Weights of a small image classifier.
Training: adamw at rate 0.0015, 7800 steps.
Data: trained on drawn human figures in many poses, 195000 training examples, 5.1 epochs.
Rows from block 2 of a small image classifier, named by matrix and row number. Rows with one number belong to one channel. Each number is 128 + 32 x the weight over its row's rms, rounded and kept within 0 to 255. All counts start at 0. Numbers have three digits each.
After each channel's rows are labels from the 100 images, of 14976, where the channel reaches its highest value: "patch colour" is the nearest of a few named colours to the mean colour under the peak. Only what is clearly more common there than usual is listed. The data: drawn human figures in many poses. In brackets: how many of the 100, against the usual share in percent.
# convs0: expand pointwise conv (model.blocks.2.convs.0.weight, 192x32x1x1), inputs 0-31
# convs1: depthwise 3x3 conv (model.blocks.2.convs.1.weight, 192x1x3x3), a 3x3 kernel
# convs2: project pointwise conv (model.blocks.2.convs.2.weight, 32x192x1x1, transposed), outputs 0-31

convs0.44:148069128131115129147125128128074097139077070129192126167078141137131122075131073187148114143130
convs1.44:108079104077105107113112086
convs2.44:089130129110127126129131055154088129110132187140208176114126107116129186161138127173122128128071
patch colour: green (41 vs 4.5)

convs0.186:128119127121130100101119105132171187069192138109116122153125124131057164088118122092076111189126
convs1.186:114122129106063090101083119
convs2.186:128144116128120160127146128074144024134097138135126166127201106159128128152153122130135153100058
patch colour: pink (29 vs 12)

convs0.24:128128128192059129168116125113112109131108092128085123208056127157128125139114117128151176135171
convs1.24:104160125071153133145074106
convs2.24:179099202141131100128116149124160082148126065120058128125135205166111132084133132128135130126122
patch colour: grey (63 vs 34.6)

convs0.56:159129134109129121117074127147129123136126096102134000159126123117111117100074128127133085137133
convs1.56:122117132085096091095100074
convs2.56:121145121119150117128098112170128128070176131106128162157134115077089207119168104135124128152044
patch colour: pink (34 vs 12)

convs0.124:167123130135126125130128131021128108123181127088123133142125083132111129210147104112135186122097
convs1.124:142137072127179083114112101
convs2.124:109117129133052102123204119084114124129128127116063128063168129128128128169128135113128204126129
patch colour: pink (50 vs 12)

convs0.114:228126218129082118153125107166105081135121123106127131131122154142138199132123121148133135128128
convs1.114:068078130129146126150170107
convs2.114:138129105128162128155091137159110044129075127128144127193168064135174092100151090131141160137127
patch colour: pink (75 vs 12)

convs0.104:130127159128163129099116127252128128116088087111135060129127125127101149133076130146132089129138
convs1.104:105077078084111101107142123
convs2.104:127128116108114128119108082195129118044135116113178130181164115100126195120143087152114135164091
patch colour: pink (54 vs 12)

convs0.37:125137121128149124127164132070125129101138132141130194042185136119114129116193116129125109133050
convs1.37:180107130171101120177134096
convs2.37:147137130121114118134078141126111118162091117128150072173057125149132101128068119126142038121176
patch colour: brown (51 vs 23.8)

convs0.171:135129168084233123106126116124128126124128089080119090133122068124078142121067126128133085128127
convs1.171:084093106097095093106101096
convs2.171:126108127153167129083128044128190138053154125110123138145130103116095164132131109096111127169068
patch colour: pink (55 vs 12)

convs0.55:092183113127128116127129114134128211131166220142103148099134107107130143177114110127065125152111
convs1.55:096101090088127103073108108
convs2.55:105153105129113108114206090147128142128180186136125192078133102134095182128155120130109174165119
patch colour: pink (33 vs 12)

convs0.147:137084129123124133156123136140037102138033120131212134142114135134126131103128094158151126132103
convs1.147:128093092086070104126122096
convs2.147:080128128087118128134128116154081124126125166154233184128120118123116161175154128177128125126077
patch colour: grey (76 vs 34.6)

convs0.162:133129149128159127128096124124131127074078127119175063127128150121114122085036089120125052122131
convs1.162:115090102112147094081096084
convs2.162:109128122120154132129134113132126125087136129129126225126140115121128201129234124133123148130075
patch colour: grey (68 vs 34.6)

convs0.173:156128154121127127130132147037133110147130126067070125128130125122131123128127126021146125074128
convs1.173:106125134085110112112058094
convs2.173:127125187124096165129128124115121127115097095130121161114123126193128116138134163253137153161129
patch colour: black (39 vs 11.4)

convs0.145:173087137139088128056117124153092112129085083109129131107126160186106180128127195132129126183123
convs1.145:152169162137135121090072097
convs2.145:140143129092123156176183184105179127132128128134085127126153134125160123069129071086128138049142
patch colour: brown (76 vs 23.8)

convs0.111:132134146127242131111129124129128148114128111100126121096154120125128134096017139128126082137128
convs1.111:118110102118138094085068091
convs2.111:127130130135212155090128062134169128034135134128109170128144125105126149121169123131094141143085
patch colour: grey (63 vs 34.6); pink (30 vs 12)

convs0.31:155128222127131127114115135124131102093128041128121125127157208138058116117135127128133146139115
convs1.31:139192140148148139080097102
convs2.31:107129127074172165180145159104160156180123129199124110137091127088129085067126105126126110101166
patch colour: brown (95 vs 23.8)

convs0.90:176118146178124121131110181108122129126129112066085122206051125149133124123110125137154181163128
convs1.90:086153129053141135128102110
convs2.90:163128225134119104130123166123134121167094090113088119094120211191118128107123157128142129116128
patch colour: grey (78 vs 34.6)

convs0.46:130123171118132130130127130146068125152040089124239128149126127134128133110131122168169123132107
convs1.46:097088106100101094118098078
convs2.46:115120151119127125132124093132087114123105128131207185128117129124110184153155136229134120147073
patch colour: grey (81 vs 34.6)

convs0.157:131120134021146128121130129128133170108130099133123077152160149064103112070130078137121097140097
convs1.157:144145145128138104085082067
convs2.157:087129131103167112087133127145144151047173179133157154178092147109132144070148087154110127153092
patch colour: red (28 vs 0.3)

convs0.18:109130195091069086088130130136130122123128115083079173135128124130077112169178140141128198146145
convs1.18:127126139097100103095057104
convs2.18:115138126074055101212151175128093135171129128127127135128142107126129129146130140139181131209132
patch colour: brown (68 vs 23.8)